Weights of a small image FSQ autoencoder: 48-pixel images, decoder widths [48, 96, 96].
Rows from block 7 of the encoder of a small image FSQ autoencoder, named by matrix and row number. Rows with one number belong to one neuron. Each number is 128 + 24 x the weight over its row's rms, rounded and kept within 0 to 255. All counts start at 0.
After each neuron's rows are labels from the 100 images, of 14976, where the neuron reaches its highest value: "responds to" is what is common among them. Only what is clearly more common there than usual is listed. The data: simulated fluorescence microscopy of cells.
# fc1: MLP up (encoder.blocks.7.mlp.fc1.weight, 576x96), inputs 0-95
# fc2: MLP down (encoder.blocks.7.mlp.fc2.weight, 96x576, transposed), outputs 0-95

fc1.92 [ 82 128 118 149 171  83 131 127 133 106  92 105 167 148 144 140 134 140 115 166 126 129 115 145 145 117 133 135 106 135 205 106 146 149 152 111 115 115 140 134 127 100 125 133  85 133 120 129 106 105  87 145 135 136 141 125 109  59 150 152 126 120 128 113 122 128 125 131 173 135 160 127 167 131 124  98 105 153 119 141 136 147 134 130 182 147 140 180 146 123 139 144 159 139 130  62]
fc2.92 [ 77 115 127 142 147 114 142 177  97 111 172 116 114 135 105 127 158 106  99 118 185 129 137 107 143 119 124 112 117 133 144 133 127 121 136  99 112 119 122 132 179 153 146 107 128 132 140 162  78 119 105 114 133 123 144 113  67  98  74 153 128 136 130 139 112 131 113 122 118  96 151 157 125 153 121 139 142 124 129 165  86 103 116 107  96 155 136 176 153 146 144 182  90 114 141 104]
responds to: cyan stain; ring around the nucleus

fc1.235 [134 107 125 152 193 110 108 135 141 153 116 111 122 168  94 128 125 140 114  97 138 150 149 140 117 131 104 107 142 113 193 127 113 160 118 117  67 154 108 141 155  95  88 125 104  96 114 120 126 119  97 143 120 105 114 124  90 165 122 155 146 127 140 127  97 101 124 125 124 179 119 130 129 117 139 124 161 111 126 126 137 127 151  77 117  90 132 159  91 177 108 129  96 150 139 167]
fc2.235 [117 138 174 123  49 170 144 128 125  72 119 129 103  89 114 137 133 112 126 116 143 150 116 111 148 127 159 123  81 114 120 101  72 180 139 163 112  87 110 138 118 108 120 155 107 133 128 112 146 120  98 126 112 111 117 150  85 156 122 101  76 127 129 127 126 128 140 111 152 142 137 162  99 142 137 145 138  88 112 121 121 114  89  84 113 125 123 118 132 155 130 137 156 139 151 148]
responds to: cyan stain

fc1.188 [148  84 132 108 114 140 136 149 130 103 142  83 118 182 136 178 112 121 129 146 123 155 153 120 124 169 146 166 129 118 107 127 122 123 117 113  87 103 112 122 151 120 105 122 122 118 154 136 152 152 151 127 119 110 121 155  77 152 185  99 154 112 134 137 152 127 103 109  74 161 124 152 134 160 171  85 126 108  90 153 132 142 123  95 139 126 123 135 171 123  83 157 134 145 121 157]
fc2.188 [157 114 128 130 125 139 109 158 164 116 158 140 147 120 134  97 143 123 135 113 140 109 104 111 138 115 137 128 121  58 104 121  89 178 142 135  82 116  91 125 120 112 108 117 115 110 115 115 117 122 152 153 119 150 118 106 191 153 125 136 167 155  85 135 146 115 101 141 182  97 124 125  99 115 101 136  72  83 142 116 143 123 119 125 108 126  88 132 163 125 181 150 128 109 146 136]
responds to: magenta stain; long thin cells

fc1.81 [134 136 135  99 101 108 156 128 107 146 170 133 126  99 124  82 138 152 179 107 145 102 136 119 139 112  90 151 158 131 145 157  91 129 105 138 146 137 156 109 139 128 196 142 129 133 121 118 109 102 144 162 108 142 152 130 110 156 115 157 155 136 101 143 125  93 110 111 150 101 151 130 148  84 146 116 116 133 115 130 104 131  95 172 137 130 135 143  84 160 108  66  93  96 136 163]
fc2.81 [149  97 142 138 149 132 152 143 151 143 165 129  79 100 114 125 133 112  92 138 141 142 105 144 129 168 136 122 123 157 159 100 185 131 132 127 104 155 169 161 130  97 130 131 150  81 107 114 166 119 144 158 101  85 145 115 128 116  82 165  66 130 113 135 123 127 160 156 120 138 144 106 139  79 148 160 159 130 132 168 125 134 107  98 127 126 112 128 140 106 136 108  84 134 103 135]
responds to: green stain

fc1.442 [135 146 139 125 103 123 156 125 184 121  96 143 148 159 120 106 109  84 101 155 138  85  88 135 165 162 140 100 123 137 150 128 126  79 170 146 109 106 154 102 123 147 116 100 152 123 139  94 157 160 109 154 150 137 105 169 123 141 135 132  80 162  89 148 144 131  87 153 138  94  98 125 128 140  85 112 142  81 148 147 124 116 118  92 136 126 128 131 159 138 138 125 161 139 128 120]
fc2.442 [132 149 137 165 168 112  98  73 136 104 148 147 127  98 143 112 182 112  87 173 102 123 105 119 125 105 146 117  64 129 140  96 162 130 134 142 133 129  91 142 114 161 131 136 153 143  74  84 110 132 134 135 117 116 114 120 160  80  96 132 127 158 131 141 161 151 105 159 170 139 114  92 142 120 139 134 148  76 134 138 138 133 139 160 138 126 134 129 149 137 120 128 135 130 149 167]
responds to: membrane rim; dim; red stain; stain: magenta

fc1.209 [159 131 104 127 137 141 162 114 135 143 127 117 148  92 146 122 154 101 120  98 151 117  96 143 105 145 146 112  88 159  84 127 118 145 129 100 126 146 139 119 173  99 117 126 118 138 135 165 145 116 143 121 131 141 120 105 129  97 114 157 175 165 162 148 135 132 183 148 120  93 115 176 102 139 120 169 108 103 117  95 104 164 105 131 157  60 103 134 135 102 131 118 151 118  92  92]
fc2.209 [125 145 169 142 111 111 119 163 101 159 124 123 119 142 172  79 139 136 123 191 140 154 103 113 119 107  94 141 156  92 118 102 118 134 132 110 135 107 160 113 138 118 124  80 118 136 118 147 144 171 140  99  97 143 107 107 102 119 135 154  84 121 160 123 140  87 154 106 107 152 149 144 133 110 154 161 169 161 163 160 126 123 117 134 109 151 102  99 108 143  77 107  98 129 125 113]
responds to: dim; magenta stain

fc1.333 [112 103 121 137 167 147 121 135 100 108  52 120 113 140 111 155 150 142 121  64 115 137 179 166 129 109 125 132 141 111 124 139 125 121 119 105 122 113 157 178 128 136 128 120 119 163 133 100 126  96 165 141 119 135 110 135 133 137 139  79 113 101 136 159 179 138 109 117 136 110  95 107  89 107 117 119 127  91  96 139 130  89 135 118 120 118 125 124 197 135 173 130 121 128  98 114]
fc2.333 [134 122 139 134  86 130  84 174 110 117 119 103 131 125 145 135 120 101 109 109  91 135 156 162 154  97  88 124 162 127 119 124 171 137 157 148 137 146 141 166 101 121 134  82 169 128 148 102  97 149 132 160 143 105 145 119 134 151 159 133 117 112 107 137 129 134 114 134  82 156 138 104 116 105 107 158 130 115 125 148 122 131  60 123 109  94  81 127  58 107 145 126 127 112 133 150]
responds to: red stain; ring around the nucleus

fc1.32 [131 144  71 101 125 161 162 151 132 147 121  89 136  75 152 125 125 118 145 118 128 119 148 152 116 110 112 155  96 144 136 119 112 118 122 136 106 179 125 128 156 146 133 117 103 123 121 110 130  96 118 131 131 178 153  84 126 100 129 152 139 145 167 155 101 135 121 131 120  90 170 114 118 123 103 145 128 108 153 101 109  94 218 125 138 155 134 129 147 122 124 164 102  84 152 133]
fc2.32 [130 131 119 138 133 143 100 105 105 136  75 155 119 163 101  79 191 116 111 163 107 148 126 147 136  98 124 125 142 116 103 108 120 151 100 165  95 123 146 149 122 117 109 121 103 124 132 140 116 136 127 141  93 123 103 121 154 193 145 129 130 102 101 163 129 103  89 143 170 141  96 150 141 135 116 115 173  92 155 119 146 137 157 139 155 147 161 121 123 187 144 148 145 143 155 113]
responds to: green stain; fragmented nuclei

fc1.378 [150 127 113 134 136 109 105 131 127 104 150  80 125 192 104 127 118 119  71 138 118 153 143 129 106 146 121 155 111 140 135 137 102 179 149 182  97 121 112 118 116 108 125  94 128 118 118 176 133 145 116 138  99  98 156 128 157 143 113 147 108 143 146 175 125 126 131 139 127  95 110 145 119 103 141 179 151  89 115 121 126 152  96 160 117 100 136  68 113 174 110 112  96 132 117 123]
fc2.378 [104 136 142 105 138 128 165 162  98 133 135 147  64 179 122 142 148 152 123 107 174 108 133 155 128 139 112 122 135 128  97 125  90 135 101 163 155 165 117 131 125 138 112 137 156 116 153 144 122 161  96 117 158 130 126 169 149  99 135 103  87 101 163 164 112 111 155  98  98 190 135 126 131  89 156 115 111 159  90 158 127 126 109  90 151 129 119 107 128 130 127 110 134  99 120 136]
responds to: yellow stain; smooth cytoplasm

fc1.1 [119 169 108  96 140 115 132 132  95 157 127 164 114 137 165 164 122 120  65 122 118 124 123 125 112 144 145 107 165 145 114 145 131 112 113 121 117  90 122 140 167 150 103 112  79 129 106  88 132  91 142 120 135 168 131 164 120 154 113 162 121 137 139 151 167 126 133 119 137 161 195 174  86 131  98 166 155 114 140 116 124 127 129 105 101 116 105 146 146 153 120 169 138 108 142 147]
fc2.1 [ 95 120 133 123 105 125 185 115 153  83 101 105 146 179 140 110 165 108 131  93 112 107 172 105 104 129 120 114 113 150 139 156 108 120 123 126 127 106 114 175 128 145 119 138 107 127 127 165 131 135 119  97 126 182 146 120 151 120 110 126 160  96 119 136 132  91 112 109 114 157 168 111 146 119 134 116 139 109 147 157  95 134 158 173  92 122 120 159 134 149 119 111 152  77  94 174]
responds to: red stain; crowded; cells: ten or more; bright spots

fc1.470 [129 140 121 117 129 134 109 110 184  87 151 116 135 127 131 138 138 140 137 134 124 137  97 172 141 139  85 152 121  99  90  93 137 113 140 129  74 131  94 121 110 109 193 105 127 127 105 117 136 133 130 159 164 129  88 118 138 155 126 134 172 163 144 120 105 109 113 147 176 135 133  93 102 107  90 138 107 121 132 113 124  97 101 127 112  95  89 141 100 132 135 115 193 126  89 134]
fc2.470 [131 130  93  93 108 124 144 139 127 162 136 137 123 112 146 123 118 148 105 121 137 145 177 184 186 133 114 143 106 112 112 126 109 153 167 130 122  97 115 117 126 140 118 139 111 155 135  97 168 109 155  66 108 163 150 164 158 123 136 123 103  79 151 158 151 146 107 122 132 131 106 134 117 144 108 129 127 158 171 161 131 128 157  93  94 147  92  93 109 147  90  96 130 130 103 143]
responds to: red stain; membrane rim

fc1.425 [ 92 169 145 103 100 116 103 116 136 121 122 149  87  91 132 137 111  98 144 112  89  95  59 157 113 161  94 124 141 108 136 141 127 117 110 121  97 120  85 125 174 148 128 162 147 144 127 100 133 152 130 119  77 123 133 110 165 140 154 161 138 132 150 137 105 147 155 108 132 134 114 120 103 164 124 142 145 121 128  93 102  97  99  85 177 130 123 134 156 153 127 124  89 122 116 156]
fc2.425 [101 139 124 124 125 148  92 143 147 125 116 129 127 113  89 113 128 126 137 126 152 125 108  91 175 109 152 141 112 128 152 128 192 111 144 135 145 102  95 145 136 151 121 125 102  89 108 124 134 113 140 137 128 141 137 105 101 127 108 143 206 117  96 120 138 143 136 107 126  97 181 101  99 120 159 155 137 123 104 113 176 102 139 180 174 129 124  86  89  95 145 109 105 111 113 147]
responds to: red stain; crowded; cells: ten or more; magenta stain

fc1.473 [ 84 149 115 112 161 125 123 123 115 128  98 120 132 118  83 100 161 150 150  91 158 161 130 105 155 126 152 133 107  87 117 148 150 144 136 153 130 139  85 146 138 149 141 183 124 152 127 134  90  93 144 127 142 121 165 115 123 156 140  97 138 162 159 151 132 118  93 113 130  93 119  86 133 119 133 130 126 106 140 152 180  91 109  84 120 104 114 103  73 105 124 173 123 108 117 126]
fc2.473 [129 149 153 140 150 108 129 104  96 108 111 179 133  96 151 152 119 116 134 148 170  88 121 133 146 152 111 107 138 118  80 180 125 102 143 145 169 148 126 137 126 111 107  99 122 161 122 117 118 132 135 161 195 150  99 133 110  81 110 128 170 155 118 115 131 136 118 139 163 120 177 120 144 146 119  82 114 125 123 175 127 116 153 126 149 135 113 188 157 149 116 115 123 113 132 133]
responds to: green stain; ring around the nucleus; fibres

fc1.58 [135 111  95 155 107 151 128 125  76 129 135 118 105 104  99 123 167  84 114 143 164 155 119 112 130 120 132  93 105 137 108 104 130 159 144 113 184 143 155 166 132 131 160 109 117 149 137  95 118 113 134 124 141 157 121 135 150 175 129 122 174 121 164 119 119 167 143 113 125 153 108 109 150  95  90  99 168 147 134 115 128 160  91 169  99 137 132  94 129 112 167 152 146 106  90 113]
fc2.58 [ 91 145 117  85 140  63 103 159 142 132  93 135 117 146 140 154 125 130 140 115 183 167 147 135 157 116 175 107  89 138  79 122 171 141 115 100 117 112 172 167 127 117 127 128  92 138 115 160 133 125 117 131 119 109 133 107 131 107  99 128 111 174 147 142 144 122 100 160 140 121 123 131 109 119  99 123 116 159 119 133 132 139 100 146 132 134 147 135 111 155  85 122 109  60 140 157]
responds to: red stain; membrane rim; bright spots

fc1.44 [132 154 148 119 143 126 157 101 115 116 144 100 118 113 111 133 139 136 142 140 119 184 154  95 114 177 116 123  96 149 114  61 124 180 103 110 130  91  85 117 106 116  95 136 135 166 165  97 153 125 114  99 136 101  93 153 127 115 124  90 169 115 121 144 136 132 131  65 105 146 112 154 134 141 123 129 156 158  87 117 121 130 124 139 153 139 140 136 142 105 151 181 137 126 123 146]
fc2.44 [128 109 105 116 114 138 156 120 121 107 131 152 117 106 127  85 129 126 147 110 146 151 115 122 156 117 131 151 107 120  95  97  97 100 105 118  98 102 140 151 163 104 206  98 112 104 161 149 113 162 152 120  79 109 142 108 123 116  87 127 114  91 101 155 103 175 128 146 133 135 139 110 127  96 137 161 142 141  98 110 160  85 136 141 124  96 138 158 128 154 168 157  87 138 134 107]
responds to: magenta stain; membrane rim

fc1.190 [140 128 114 107 168 129 128 163 140 113 134 106 114 143 125 136 176 159  99  72 156 100 120 131 162 158 114 137 130 134 118 121 136 103 107  99 130 146 108 141  94 156 110 135 130 100 104 151 161 124 133 103  97  84 155  92 115 103 101 143 198 163 153 103 101 107 141 134 130 135  91 105 138 133 100 125 154 133  94 141  95 103 126 127  88 148 136 150 109 126 135 127 161 153 119  70]
fc2.190 [117 136 126 162 124 129 152 138 137 160 134 134 114 111 107 134 142 151 119  78 194 123 131 157  73 125 156 141 102 112 173 107 159 127 125 150 130 116  93 158 111 137  68 119 123 117  98 118 122 111  94 162 134 127 161  92 145 119 131 189  95 157 129 143 141 108 164 156 105 136 128 105  67 166  84 155 123 131 110 154 111 134 105 130 132 139 142 122 133 115 115 108 119 118 128 138]
responds to: ring around the nucleus; green stain

fc1.59 [ 92 117 138 117 130  82 178 117 130 126 102 186 112 123  83 116 174 153 115 130 125 100 122 135 123 131 142 121 137 168 153 113 182 125 130 113 152 120 118 155 136 147 164 145 133 128 150 125 121 149 151 136 118 179  86 140 125 116 108 130 149  66 141 110 142 118 118 145  98 105 131 169  94 151 156 191 102 135 130 123 117 117 118 135 156 116 146  86 138 141  77 117 124 115 123 129]
fc2.59 [123 146 105 131 124 137 161 132 128 157  92 125  97  98 142 121 117 179  89 115 133  91 136 116 141  98 176 152 127  94 126 112 113 115  95  92 141 118 129 114 142  70 119 139 165 100 173 104 117 126 131  97 153 163 126  82 147  99 115 108 138 159 171 125 150 154 155 127 138 154 105 121 144 125 162 116 162 112  97 111 141 113  78 135  97  88 114 125 117 123 108  92 147 128 127 105]
responds to: ring around the nucleus; magenta stain

fc1.49 [151 146 116 123 104 179 147 155 191 151 203 103 121 111 123 107 156 115 119 162 169 144 123 142 129 138 132 127 158 123 149 152 106 126 123 123 138 126  84 122 119 175 121 147  98 166 148 141 150 131 132 108 148 152 135 121 133 164 122 114 101  95 137  85 121  92 134 149 125 124 115 118 164 184 141 139 125 143 143 116 126 116 185 139 118 130 162 123 145 101 138 120 176 153 123 132]
fc2.49 [118 118 159 159 149 133 116  83 134 110 157 166 101 108  94  91 161 128 138 103 116 192  86 150  79  80 151 147 110 150 105  98 129 103 141 113 126 140 113 124 137 166 127 123 105 162  90 104 126 134 106 117  88 157 137 142 167 129 146 111  90  97 130 124 124 105 147 155  92 133 141 105 170 145 147 136 137 151 134 143 124 134 160 103 121 141 146 164 165 119 130 112 117 130 100 114]
responds to: green stain

fc1.98 [129 116 164 151 101  71 152 130 151 108 124  99 101 161 134 178 115 152 162 120 109 118 126 112 118 147 159 161 110 146 127 162 173 136 131 126 128 148 133 166 132 137 122 128 130 158  91 112 102 133 129  94  70 105 119 139 155 166  98 134 144 134  98 118 150 109 103 127 161 112 124 155  67  86 112 121 136 156 125 164 124  94 126 155 146 133 117  77 127 124 151 129 134 151 130  97]
fc2.98 [152 145 153 104 119 159 122 162 145 159 102 135 137 160 123 140  96 141 120 152  95 162 124  86  84 111 151 140 188 159 147 123 109 109 128 116 147 137 174  95 164 106  98 115 151  98 147 151 111 117 135 126 129 133 130 118 128 137 134 126 143 121 124 120 114  95 116  85 109  75  99 139 145 135  76 139 113 168  99 105 175 112 108 120 132 140 133 127  58 130 122 135 153 153 110 128]
responds to: membrane rim; magenta stain; red stain

fc1.10 [190 106 118 140 123 115 116 165 135 109 104 123 124  93 112 111 138 142 100  95 130 186 158 114 104 145 158 148 124 148  88 120 152 125 146 140 135  95 118 109  85  91 142 156 165 111 134 118 165 131 117 100 137 122 141 130 175 150 131 140 173 142  93 156 148 101 133 132 166 152 159 161 166 128 118 106 130 115 186 154 156 119 146 124 110  96 110 120 144 154 160 127 116 148 134 132]
fc2.10 [169  98 137 136 143 135 155 103  85 148 156 137 106  77 139 133 108 131 121 143 155 150 136 133 171 141 119  90 122  86 155 135 132 138  90 152 109 157 154 150 101 114 165 107 175  76 150 114 175  87 136 119  86 132 150 116 160 113 122 127 113 157 141 120 119 126 121 109 133 121  89 135  99 130 123 141 150 108 153 115 169 106 143 102 121 162 106 190 138 132 127 147 116 134 148 110]
responds to: dim; yellow stain; red stain

fc1.193 [145 119 140 135  93 169 145 125 118 136 134 124 103 104 166 140 178 131 122 142 150 150 186 121 135  88 149 143  93 139 119 140  94 125 119 144 111 117 150 100 125 128  88 149 110 118 138 119 144  98 122 136 138 105 101 138 170 106  95 130 179  93 159 145 138 142 133 134 104 158  89 114 154 110 141 175 142 117  76 114 161 186 124 161 140  90  87 110 149 137 141 123 122 139 133 146]
fc2.193 [109  92 124 116 123 129 143 130 132 125 144 158 147 133  85 151 124  96 146 132 105  89 135 122 109 123 131 152 115  95 178 120 151  96 110 101 103 124 121 105 151 139 129 126 149  96 156 143 136 132 130 106 105 173  83 136  94 117 147 119 149 134  63 126 128  83 143 154 116 138 140  77 108 100  85 126  92  95 126 136 134 128 139 126 114 136 102 128 123 163 125  82 124 176  80  84]
responds to: red stain

fc1.144 [129  63  77 133  81 110 102 170 108 161  98 158 120 126 130  95 145 124 120 116 124 101 140 117 185 130 144 119 125 123  90 125  80 121  81 112 148 155 113 100 101 125 165 131 157 116 160 159 120 121 133  88 153 117 135  98 128 137 163 176 136 129 126 143 129 140 108 111 109 127 137 137 111 128 107 106 168 125 119 119 131 132 108 134 145 118 161 113 169 133 189 113 127 154 142 134]
fc2.144 [135 150 146 132  82 104 139 113 131 131 114 131 175 155 178 129 141 168 180 145 113 125 155 126 127 125 109 142 131 122 129 131 146 121 134 122  88  96 144 104 139 124 159 162 147  95 113 110 149 114 102 145  93  91 103 121 103 102 102 131  85 143 176 128 119 182 132  87 127 119 155 146 114 140 115 129 151 149 157 153 117 117 109 163 117 141  77 109 115 166 167 130 121 106 154 171]
responds to: dim; red stain; bright spots

fc1.149 [155 143 120 119 132 116 131 115 110 112  66 111 151 152 127 106 111 134 117 155 120 135 123 147 128 166 134 122 140 137 155 115 154 134 115 144 126 135  97 179 118 178 113 128 106 149 141 127 185 117 200  99 157 132 170 135  74 141 136  81 157 134  97 134 158 145 130 121 123  92  82  83 121 110 129 109 117 155 137 106 151 141 105 146 113 126 144 155  98 154 134 164 133 108 108 125]
fc2.149 [150 176 107 147 122 139 152 131  77 133  96 122 104 105 145 113 138  62 110 129 124 102 141 153 119 157 143 133 129 104 105 141 126 107 147 153 170 183  91 111 111  87 106 111 104  94 135 148 112  99 116 107  90 143 128  93 147 150  96 140 140 114 149 173 126 149  87 144 156 132 124 113 145 149 131 138 117 120 146 148 136 116  92  81 133 162 137 148  89 108 148 118 132 119 163 153]
responds to: ring around the nucleus; green stain

fc1.482 [123 107 130 162  95 157 134 144 122 168 102 142  83 137 102  94 128 116 149 152  96 146  88 176 125 113 123 117  98 148 115 131 117 121 118 100 104 105 157 137 176 135 171  91 128 157 121 104 142 104 145  99 199 138 125 115 114 168 106 147 145 134 105 128 156 129 124  64 141 128 110 126 118 105  87 113 178 117 147 142 113  95 104 115 115 122 109 131 119 115  99 132 106 110 132 138]
fc2.482 [190 164 137 137 100 118 118 124 137 130  87 148  98 117 172  92 144 118 132 115 132 132 124  99 144 142 142 129 141 157 138  98 133 115 157 129 119 138 131 108 146 104 122 168 172 120 136 136 128 124 117 121 126  88 125 110  92 150 131 114 129 132 142 200 154 195 155 111 171  98  85  80 106 100 128 112 129 114 104 119 153 115 128 134 132 148 139 122 132 161  89 146 123 154 159  95]
responds to: magenta stain; long thin cells

fc1.231 [128 172 118 145 101 122 101 103 184 106 159 117  93  87 168 153 173 159 106 120 151 116 156 121 138 152 113 149 103 138 103 125  95  99 111 141 129 144  91 152 145 114 150 122 108 160 113 121 168 145 114  90  97 123 139 144 172 130 111 102 161 115 147 138 120 141  94 104 133 121 144 160 140 164 188 120 104 128 145 123 112 160  90 117 154 111 123 143 147 134 160 123 144 114 108 102]
fc2.231 [119  91 107 166 130 165 112 112 139 146 127 169 122 118  92 147 110  95 139 122 145 119 117  77 148 122 183 109 154 103 172 117 150 132  95 116 105 103 133 102 158  79  83 160 132  95 125 150 151 111 122 149 136 117 162 139 168 122 128 154 153 136 112 173 133 123  87 149 145 181 162 144 132 143 117 128 126  95 113 125 118 169 149 127 148 124 128 167 138 100 133 135 154 105 139 121]
responds to: red stain; ring around the nucleus

fc1.85 [153 145  95 118 133 132 133 118  93 116 163 134 118 140 151 101 135 106 150 147 129 116 124 137 191  61  87 103 137 152 106 120 131 129  89 153 157 105 135 141  98 140 142 163 113 111 114 147 157 163 143  90 137 140 137 127 111 126  98 112 149 154 111 130 122 146 135 116 147 114 144 128  99 148 169  89 110  95  98 130  90 119 157 134 149 128 119  77 189 130 118 154 156  98 131  94]
fc2.85 [136 117 159 122 155 137 161 161 163 136 130 139 126 105 122 151 117 145 142 131  80 144  93 177 128 150 182 119 112 138  97 137 134 133 125  95 131 157 110 117 149 110 138 106 102 125 131 135 141 103 133 101 111 130 116 137 138 121 135 183 120 174  94 207 146 112 123 113 135 120 100  79 135 124 129 110 124 128 156 154 133 137 103 100 150  92  89 155 101 138  95 165 127  76 124 128]
responds to: ring around the nucleus; cyan stain

fc1.194 [147 163 126  92  77 156 120 140 142 129 111 157 117 110 164 116 172  96 147 124 167 127 162 118  93 114 103 104 126 122 105 145 149  94 163 110 121 159 132 132  91 126 115 123 152  81 132 170 137  95 134 153 130 156 143 123 141 131 113 135 108 151  90  84 114 125 175 138 117 144 124 141 112 135 123 146 176 147 147 106 154 101 111 115 121 172  97  84 131 108 120 154 165 153 153 142]
fc2.194 [125 111 140 145 115 110 140  99 175  74 136 159 120 137 156 183 143 106  87  77 143 122 128 139 114 112  73 116  76 109 167 130 135 123 147 115 159 144  81 130 124  87 148 114 117 123 107 140 145 100 153 131 166 165 120 153 114 122 159 121 142 131 136  54 128 120 138 113 109 136 134 130 128 153 126 120 140 108 121 115 167 162 128  96 142 162 100 125 158 120 145 118 129 135 138 146]
responds to: dim; yellow stain; bright spots

fc1.313 [ 89 106 132 155 119 159 110 134 121  99  95 113 147 126 117 167 105 102 146 109 140 103 147 135 127 122 155 167 126  99  78 126 112 178 165 137  98 171 116  92 156 107 131 155  97 140 152 147 132 121 102  84 152 112  96 113 145  87 150  93 134 116 131 142 118 127 144 109 172 104 122 169 156 185 126 111  93 158 125 107 142 161 136 116 113 148 101 138 155 126 120 120 142 151 109 113]
fc2.313 [118 135  97 123 124 134 144 132 108 158 116 136 114 133 115 105 129 102 139  95 125 145 122  84 115 150 140 107 144 122 110 103 117 147 136 169 119 104 105 130 148 191 146 127 148  62 125 175  79 107 150 115 141 118 146 137  81 174 123 149 135 104 166 116 135 118 124 115  63 161 150 135 123 117  94 126  94 125 128 115 181 117 150 141 150 122 176 138  99 131 125 164 120 136 128 158]
responds to: membrane rim; magenta stain

fc1.319 [110  96  93 101 140 140 124 131 112 117 138 133 145 176 128 125 159 161 148 101 129 147 109 144 123 139  95 140  83 141 174 138 131 135 159 168 137 120  95 138 125 132 152 136 114 101 147 133 154 101 108 122 150 143  95 121 156 133 144 133 147 108 105 159  91  77  82 173 151 110  83 134 106 157  84 109 120 129 154 131 147 176  78 109 119 127  91 135 123 147 166 151 144 125 125 101]
fc2.319 [112 116 154 159 117 127 120 136 122 149 104 155  70 134 127 110 154  87 118 138 121 126 101 153 106 134 151 122 174 100 113  63 119 123 116 124 105 144 149 152 137 162 114 130 130 118 167 153  78 104 104 158 100 136  74 104 128 148 121  90 169 209 128 154 122 145 146 118 138 160 126 147 102 135 107 128 144 134 149 138 130 100 112 115 168 134 143 148 136 124 136 129 125 145 157 155]
responds to: membrane rim

fc1.198 [141 124 170 145 147 144 111 107  87 152 108 109 125 108 139 152 110  88 102 102 157 158 148 112 135 135 151 142 108 111 136 101 175  80 121 138 135 147 166 111 120 127 126 102 136 143 118 114 162 157 123 109 122 104 128 163 171 115 110 122 161 154 140 137 129 155 128  80 141 160 152 128  92 140 144 107 124 151 115 170 126 180 111 122 101 187 114 147 127  93 119  69 141 129 144 148]
fc2.198 [123 140 100 154 182  92 124 166 104 130 146 147 150 121 155 151 124 146 157  76 152  88 139 149 145 108 131 110 102  87 123 120 118 150 121 103 131 103 132 151 121 109 167 139 173 148 142 157 134 164 130 145 149 109 128 148 165 173 129  86  86 103 149 114 145 133 114 125 107 120  95 149 132 126 124 119 138 117  63 104 150 108 118 131 101 142 143 143  91 154 118 113 181 132 152 114]
responds to: ring around the nucleus; yellow stain; red stain

fc1.480 [ 92 130 114 142 130 118 152 121 126 106 135 139 117 173 127 168  89  89 119 136 138 145 125 148 160 114  79 106 118 155 156 131 140 152 136 160 171 122 112 141 135 176  93 102 158 154 144 119 149 105 142 135 131 115 124 183 120 116 160 159 110 154  85 185 100 146 103 104 120 132 137 133 175 154 148 111  95 108 122 149 143 126 117 126 120 155 123  99 140 148 174 118 105 139 129 175]
fc2.480 [155 144  98  90 107 149 125 138 145 129 127 106 141  74 100  79 155 121  80 124 130 146 100 142 113 156 145 136 110 101 117  94 151 124 118 136 125 137 120 126 139 146 142 120 119 196 130  91 108  90 112 146 144 127  69 162 134 143 144 129 131 126 126 129 111 133 149 140 135 115 145  73 130 143 132 132 142  79 175 150 126 128 121 100 113  84 138 190  87 114 107 136 145 125 107 106]
responds to: membrane rim; magenta stain

fc1.441 [155 130 135 143 108 123 159  96 104 127 106  92 137  92 142 157 143 130 144 112 119 133 121 170 124 112 121  99 103 163 166 103 130 172 103 115 131 105 132 124 125 117 166 145 122 118  95 126 156 103 162 148 121 160  88 118 162  96 105 160 118 165  90 147 146 137 125 119 150 120 129 102 138 142  95 106 141 123 161 138 161 126 177 137 128  57 106 137 116 121 147  82 132 179 123 158]
fc2.441 [166 126 143 191 115 122 107  96 131 106 116 132 110 118  96 133  68 137 133 111 143 153 168 158 114 156 144 148 128 125 113  98 153 149 103 119 117 181 142 143 125 157 129 159 104 151 103 123 127 118 138 152 150 110  94 118 139 117  71 137  94 124 136 118 101 133 130 192 147  85 118 160 120 102 140 131 141 154 145 167 151 127 140 107 109 128 112 111 103 132 154 180 110 142 113 154]
responds to: magenta stain; long thin cells

fc1.195 [151  87 153 123 111 117 104 105 136 117 133 148 121 133 135 123 118 200 109 139  95 101 104 128 103  97 137 105  90  89 119 154 113 145 155 109 127 126 138 123  87 110 155  92 137 143 132 130 136 114 135 165 105  92 143 138 134 155 100 124 143 124 154 125 115 107 114 118 141 140 133 129 153 117 181 137  64 134  98 128 109  84 146 165 143  93 140  90 128  85 166 122 134 100 164 163]
fc2.195 [181 125  74 112 150 151 123 112 150  86 124 115 130  83 110 152 151  93 133 148 127 136 147 137 107 150 155  82 101 114 107 161 137  96 105 103  94 136  84 131 120 129 129 149 147 103 122  87 167 139  95  90 122 152 100 140 149 101 117 130 140 136 106 117 164 140 172 133  89 111 139 133 145 134 109 132 125 139 115 138 106 104 104 178  87 127 118  94 119 131 102 137 120 136 155 175]
responds to: yellow stain; membrane rim